{
  "dataset": "struck, bounced, scraped and rolled objects made by modal synthesis",
  "spec_augment": false,
  "decoder_norm": "layernorm",
  "init": "kaiming_normal",
  "optimizer": "soap",
  "beta2": 0.999,
  "warmup_steps": 260
}
Rows from block 4 of the audio encoder of a small audio captioner, named by matrix and row number. Rows with one number belong to one channel. Each number is 128 + 24 x the weight over its row's rms, rounded and kept within 0 to 255. All counts start at 0. Numbers have three digits each.
After each channel's rows are labels from the 100 clips, of 14976, where the channel reaches its highest value: "strongest on" is what is common among them. Only what is clearly more common there than usual is listed. The data: struck, bounced, scraped and rolled objects made by modal synthesis. In brackets: how many of the 100.
# convs0: first 3x3 conv, stride 2 (encoder.blocks.4.convs.0.weight, 96x64x3x3, each kernel summed), inputs 0-63
# convs1: second 3x3 conv (encoder.blocks.4.convs.1.weight, 96x96x3x3, transposed, each kernel summed), outputs 0-47

convs0.5:104137167147068146131171120156137136145129127143125128106146087148132121094130125163104147104132124119163135120170120117170135100163138190114127105119116104113177114098139136132101123110088160
convs1.5:104155122140161111142113136100113150120089089122111150117149141070153143129177126112150107131142119136140086084055116112113162145167117149134146
strongest on: hard striker (85); membrane (45); material: wood (44)

convs0.42:128150138155137142162171163132096105126125126206131117116135147115119132130120088156103095134095105139161115148141104159174126150122134166111089116144133114158114140096159141161146114160133106
convs1.42:137136146133110131118099099114121144140104141165138144087163096119176152136161146103115098142138142106157113062104146132137139096116113098152149
strongest on: hard striker (82); clamped rod (37)

convs0.90:132108091154130131119161167117140162146158119134096156111114179111083143107164133132147093120152130106136110108166121140099153095109136132114122168121138150181096158159104131141093107108104130
convs1.90:109149133157116120133090122103124140146107145131140139113135139137134120133142139101102121150094116084168119119118143134150151121150136128149150
strongest on: wood-like damping (46); plastic-like damping (41)

convs0.84:107146112134158138121107124150093080115127122082116127119124121122164140124133161135152146173135116103129139152136152100175076152150154157154119118134151167134123136084091108094135125132140186
convs1.84:119141104128165151134159118119108083119141111103124132123138098104128153111102140136088115147144149153155144098049137126175154146126131088134098
strongest on: membrane (50); material: steel (47); mains hum (45)

convs0.62:085109128125113096107102091112115117098125067134148143102105132129158128137112129172126123125197082099117139108113135169090138122108095137110125143159149129125131119126131090098089109143112111
convs1.62:134113142115149173128142165139104155094109145131126151159157125070097101092121130110152095134103135081076155105175138177113110122147112135117133
strongest on: wood-like damping (47); repeated hits (45)

convs0.79:130172099153139121160176118084122110108066090128158153143116172092095143130113171128124093120086128125122134121105165150112128088097140131140163116112123098121105138132121160132125104132122129
convs1.79:129149158146124104134107115115136139091135153159132148105113092108114134096097121139144167102130133158127158090154137158113144098123100135136124
strongest on: scraping (79)

convs0.1:143170152168126139113143131119149114146165134151101119186114088183166146144103111107140130140121111097157167144091131105122159148141126095113152130091107156132122138106121125107115130116148180
convs1.1:144139139102125137194174125134145133113132125120147158142159171134169146114138120165143120134148160151077143142146156156170114129114149155126129
strongest on: striker: soft (80)

convs0.9:163127122134093119119147129131109136125113117146168116125145168100112131095071179148108056143107135151142143125159115125121109113082154103167127109070135146122152134161130132107121132129129147
convs1.9:138133096114128132135098135154096145134123156132147130095147094149122136131105143182108114114107157113127121095135161091140107129141103137130163
strongest on: wood-like damping (51); clamped rod (41)

convs0.81:142102118157116139116167092157095111165121175140081114132080128157077119124141085124125142107133111125143141110088121111118135156138084113147115167164135095135123104122127169151121146145106115
convs1.81:120102099108082101111141157104106131126126100126145114128124137098127133123194122079099102137082138105158107136120113128107158123129099157146126
strongest on: repeated hits (74); wood-like damping (46)

convs0.82:146120141123111122116120105130102143122131118148122145137139128145128150134090128130141003133127117137140141128121132118121140140075133139138146123031124137115138126125148140131119143122139118
convs1.82:133151143141132112124118104180140112151118132121105133124098121113150149152124140206103155116078123114090118093120133140118126138143105101137138
strongest on: reverberation (80); hard striker (80); text has "room" (80); text has "reverberant" (80)

convs0.63:137141111136148124109109163112122064132154129120150156138119095119102091172130123130117122114091098128123090144108131133101112106122137124111103123126162134111159092084089160075164131153132169
convs1.63:126123116132150146110148122130189119080142102100097114089128117139199148097137147134146138122129125141134089119138138142194095135121088111090145
strongest on: medium (71); ring (30)

convs0.53:099171167097096165144119081113098107139125122116143167107116183117105137117102153127087082133112127123138097138131118160150151115088137119161149123093123100109118142116116136148099157109125157
convs1.53:164147101093125134140122086146098146153153142117106140129087148112096130119131088156095171107129182134136103106137151102148139115091095147089155
strongest on: reverberation (56); text has "room" (56); text has "reverberant" (56); muffled (low-pass) (39)

convs0.33:119087146135127115109153161129143132132129136167115135152172107128157146147074140086124133119126152140158129140118142096153158147136153108168138151104124108059150153122120102152140081109128167
convs1.33:121107113123177114118148132138140130176140100138099117119159133168136158156123165193138119082172115113090121143167112119117122169121134165111128
strongest on: steel-like damping (59); clamped rod (37)

convs0.24:107156162134089127076128129125125122127138123139092134140107117131165121098120097121125119127184095163149118100154099099107165174152092118109113135136101135157134069105139152119130153123124169
convs1.24:161111088118136163110114134153158158113121124097115125127154110070111146126115124127185163151124153078133131104200195141121152143108097136120125
strongest on: large (98); repeated hits (44)

convs0.69:104100156113154134114121082125131135135136137162109152156103110125158143091174157115173172132148080135085147160105121113141112135153133125117072126148132160100144129110146109085144146128151134
convs1.69:151107117124145087153165146106133127100154118132104132139134133131155128146157116120166091087167125144088099137120108149106107142132102136135134
strongest on: clamped rod (60)

convs0.32:130163161113107143103103089105120138121130165096114156124098119131153113122140098122148155102168157152164114145138129154090149165135115100095109142145139114100137132103080183130166136162113144
convs1.32:132130091068127107104086115136182144119175146125132150137105157091094133105135124142137137140134137114109107114124120130192126125154190138099132
strongest on: medium (66)

convs0.10:159142126148118097119110159113103151127089113120155140141174122113108137194146110140158097130070122180106132126138095156130147154111105123124164140128105139134127137126099131192147143140145131
convs1.10:104144121141140128058110107126151137146132175132148081104090154121101120148123129127106156152137089103170104143149151077101111149134101115108110
strongest on: repeated hits (47); steel-like damping (39)

convs0.40:210134142139181135126125143162132089150133138125118080110109145136121122120120156141095130153129135131179121122132119106163120090125126109159137161128126117089128121123177106118111139112167168
convs1.40:113113136154102098125136108113071153170110168158173146141152117103107148106107147127147123126119113178141151078101119122084158142116143116147134
strongest on: clamped rod (40)

convs0.85:142122141155140110133103192144132118101116098121097112182119147143124102157138122178172135151114098106184165084113109114118136155124124131123135113151146137153170130124117117125116126097164155
convs1.85:130147121126111122135107111091132142140144153131176109079134179135089183120080162112135115148103124119150139148109122163105126126101182153101101
strongest on: repeated hits (40); square plate (31)

convs0.28:113133116142180124115161119093111120141132168138125131136115080179109128132135101077126132137132100109141117135086143113096127102126114144090112120096110134107111110102178186138084142106108129
convs1.28:123104130140081121100114126132113114161136102144122144138152129189132137117162143038116147097125111123136152126144125106149094110110146129135138
strongest on: hard striker (92); clamped rod (37)

convs0.4:149120129164150110131138093117131158116112067151122120166094140091108133134143107112157159110137132106126205132101104110123104149156088132138122097158123123149108164109136096150100137122142101
convs1.4:114120144124141159188144119121110130123127111105140099138192133127159077136125113111162140125134082119128148150154132107129099103100141146126131
strongest on: rolling (66); clipping (28); thin (high-pass) (28); text has "clipped" (28)

convs0.44:138168136124125094104122136137128145109117139126163097149109116141137109066165104137169109130123143078136141105124117150163174127107138082111144114111116109140135089122157071115120146079121123
convs1.44:117101145109111157139078133146103133154127129143148116150110139169113150167094116152119114114112142101113120117172076133120129126106118139093183
strongest on: wood-like damping (49); string (44); shape: closed tube (33)

convs0.25:094101092144119120088109151154151123099105179137117120134094124130175181119122108125092166119118133142121149140129129122123107129125130081137111159153115092100128137138155182148171126124168116
convs1.25:129125130144115106150161136106174145129144141143102136137144085162113106087129121102088123058151106154124167136153093101150140157134152125161097
strongest on: steel-like damping (48); clamped rod (37)

convs0.17:154091112110140127168107094141149137133129140127093122101134087129115110144186153171147106109123133135124108126093131130149113160104139139165150141115146124119155140084185101091108106179121130
convs1.17:148125178101145113123135117134109096159131126123107157113085133104162148151152156135087119119109108087142082154093134125165113108147097127073116
strongest on: reverberation (89); text has "room" (89); text has "reverberant" (89); hard striker (84)

convs0.52:131132119117110099133146133082151166148128135106171154154140152149149104121078148097097174148130123145115163139135095123085189142159104107102119172148131139130137121147150144129136108130126169
convs1.52:117119088086130113117143122071134157089129128085159074094171126158136113141155114123151124120149130117127140088161135168134148108159157117107111
strongest on: steel-like damping (41); clipping (34); text has "clipped" (34)

convs0.2:151081106111140154072121122169141142113087180140145109121140096137128142127131135107125187124126114150145139142097139152135099135177140128110093132166118078122113114109124148124124158132128081
convs1.2:110114120133094129102162159132122136138139086125154097122129084089162149106160112149128121084105117101181166143110104105113126107117101140123132
strongest on: repeated hits (54); membrane (41)

convs0.58:176161161120143125157123127119111144113106119147111117177134152101150102159136114156136105135116099134154171156137129120142093181132115136116139081169104124162089137119142139155084111105116096
convs1.58:121172150143138188173145150122122114142130162109141081134179138106135158118133113126092132139095121129150093118148115123118132096107115122111126
strongest on: rolling (46); thin (high-pass) (30); clipping (26); text has "clipped" (26)

convs0.78:173148140176146091145174161155162150134082131116104114132139126109090124140113100181109135121123123102144149083106166124122133102096144117136124102117108115146151099182107111117114122140123111
convs1.78:144135201147137101095138128148101116163095098128181134131117138116156107122123118117092147145114134140136134101097097120076103100147128177106092
strongest on: membrane (42); steel-like damping (41); thin (high-pass) (31)

convs0.75:124143105143120148079126070136117136131134126094117150114119102128144183105089162091109192126140117106130144140114147173136114112166103113139121155145090126120124134074111121113118105128107106
convs1.75:104148100120129140115179115129095128094142148107104069137117104109125137121136103109152121132161113150123199155116114099140107110119113141132109
strongest on: steel-like damping (49); repeated hits (47)

convs0.31:106111120173174147120129078144113116123089082105108116132094139112124202139139154101129104148117125104163116129121104140105104093133122114126130157099095123096104141110091134123143102141099117
convs1.31:125139116146139105116173117124146128149101107139114108131111108126089140110169102136120153144143139157129198144126095100167126104119131129170120
strongest on: steel-like damping (57); repeated hits (47)

convs0.41:162115125144133147129148132125113096117171116126116122183100140086135113120149122104176155123127121090140168155125123101158102185132136157092116136108144097134082180134153129136126114111141096
convs1.41:157141123114106154208147093095088116103153158151145075140150133139129138122117121138107082108115142149128146114147116121116153118121112090142146
strongest on: rolling (62)

convs0.47:102142111134145143071132155126099104104142139116113116125091137095132130152154104118113144123170116103155073101107131131115070148139116116138107110148081110096100113087140145092159106122108105
convs1.47:136131109113123150137119111110119096158138110131114095161120134091072122082139176064129092144122138093076117140103092136089128120107110139142116
strongest on: repeated hits (64); membrane (43)

convs0.14:149148158120125114118184129088094161114160101085096103142121099106134136128139103121139108125080154124111138092130182137088132173122109102100098137128103132117100158115098119105137128132114101
convs1.14:083148104098111119152175087098123140116143155112141081058147138156104150140098134120109123124117104130091156166107082118129111139083112137106165
strongest on: rolling (50)

convs0.26:126112099140131150116147130169138130150123115115121106108147151152118170128045108103120089126142137135118184098105147137127144096105130113141148127090101115082098131155109103152151119151099106
convs1.26:135132103116116135134189143153137112137148110107116092112128138100110111083129109168145166150127144131137215142114098152112106151134111111142110
strongest on: steel-like damping (67); membrane (52); mains hum (27)

convs0.80:118099122138129141103142097078119170167131109132121143127157158145123097119135110155113148102114114140148131187112136132138133143128097167127136101165136105171122122092137117138121197081096129
convs1.80:103121136114121114131161178120122149135115077126134163106145153094159109132198104124145138104149108093123155152108137136114118084154139132109164
strongest on: hard striker (87); repeated hits (54)

convs0.88:119122128115120095127097076158102092125098139099148139142114135129166068136131122165119123118159157140117138127114176130087132105120108150135111135124167124106168119169102153094129116184134129
convs1.88:125099082113153106168124132164143146091144156149127140122138112099118138126109110139113102139105123094137136147110111129183127125118106130128113
strongest on: scraping (83); small (83)

convs0.49:155146106151152134108116183131129136125114145135144119160136139130138124155166141116147094178102116199156100115121114129116108054136150140117126119130133159137156097122124131139136176155148156
convs1.49:127137129174102097097119118152131129117162141096154116129171092146107133114132155107102108141110172119146129144119149155103135146113089100102102
strongest on: scraping (68); ring (30)

convs0.23:130165122131130117090131107135182129109137141145160156141111094130132162139143120118098179108121120187105185153117135120143112101144094125111120147145079134151098121110174161123115138107139110
convs1.23:118111133155115125096181153149139097094152149103145127084172118136129146172129075155157192112151100108122159120155123123142097136148112103124155
strongest on: steel-like damping (56); membrane (42); clipping (27)

convs0.83:097108108149164127127154125117123129126131139169115138131124144163135090130157121119102113136174110118171155134090154119108118108076105181122136088091150132149114114096171095126116165123111159
convs1.83:182127148138152141118133163145114086111128128149112175166108075151156140173192132105101155118114117143136129113153144130136117125132133121150116
strongest on: repeated hits (51); clamped rod (46)

convs0.22:108093120088155124142118127157129165138132099104129126098161112122133171178120158119163119115102148143154079157123108104129133155139137150183132141071118132097137094093141144140119158127143133
convs1.22:130131140121136126143125127120123122184124110099110131139120106149141102137134173152137139155170069120115116098106148144096160155144098129085135
strongest on: hard striker (83)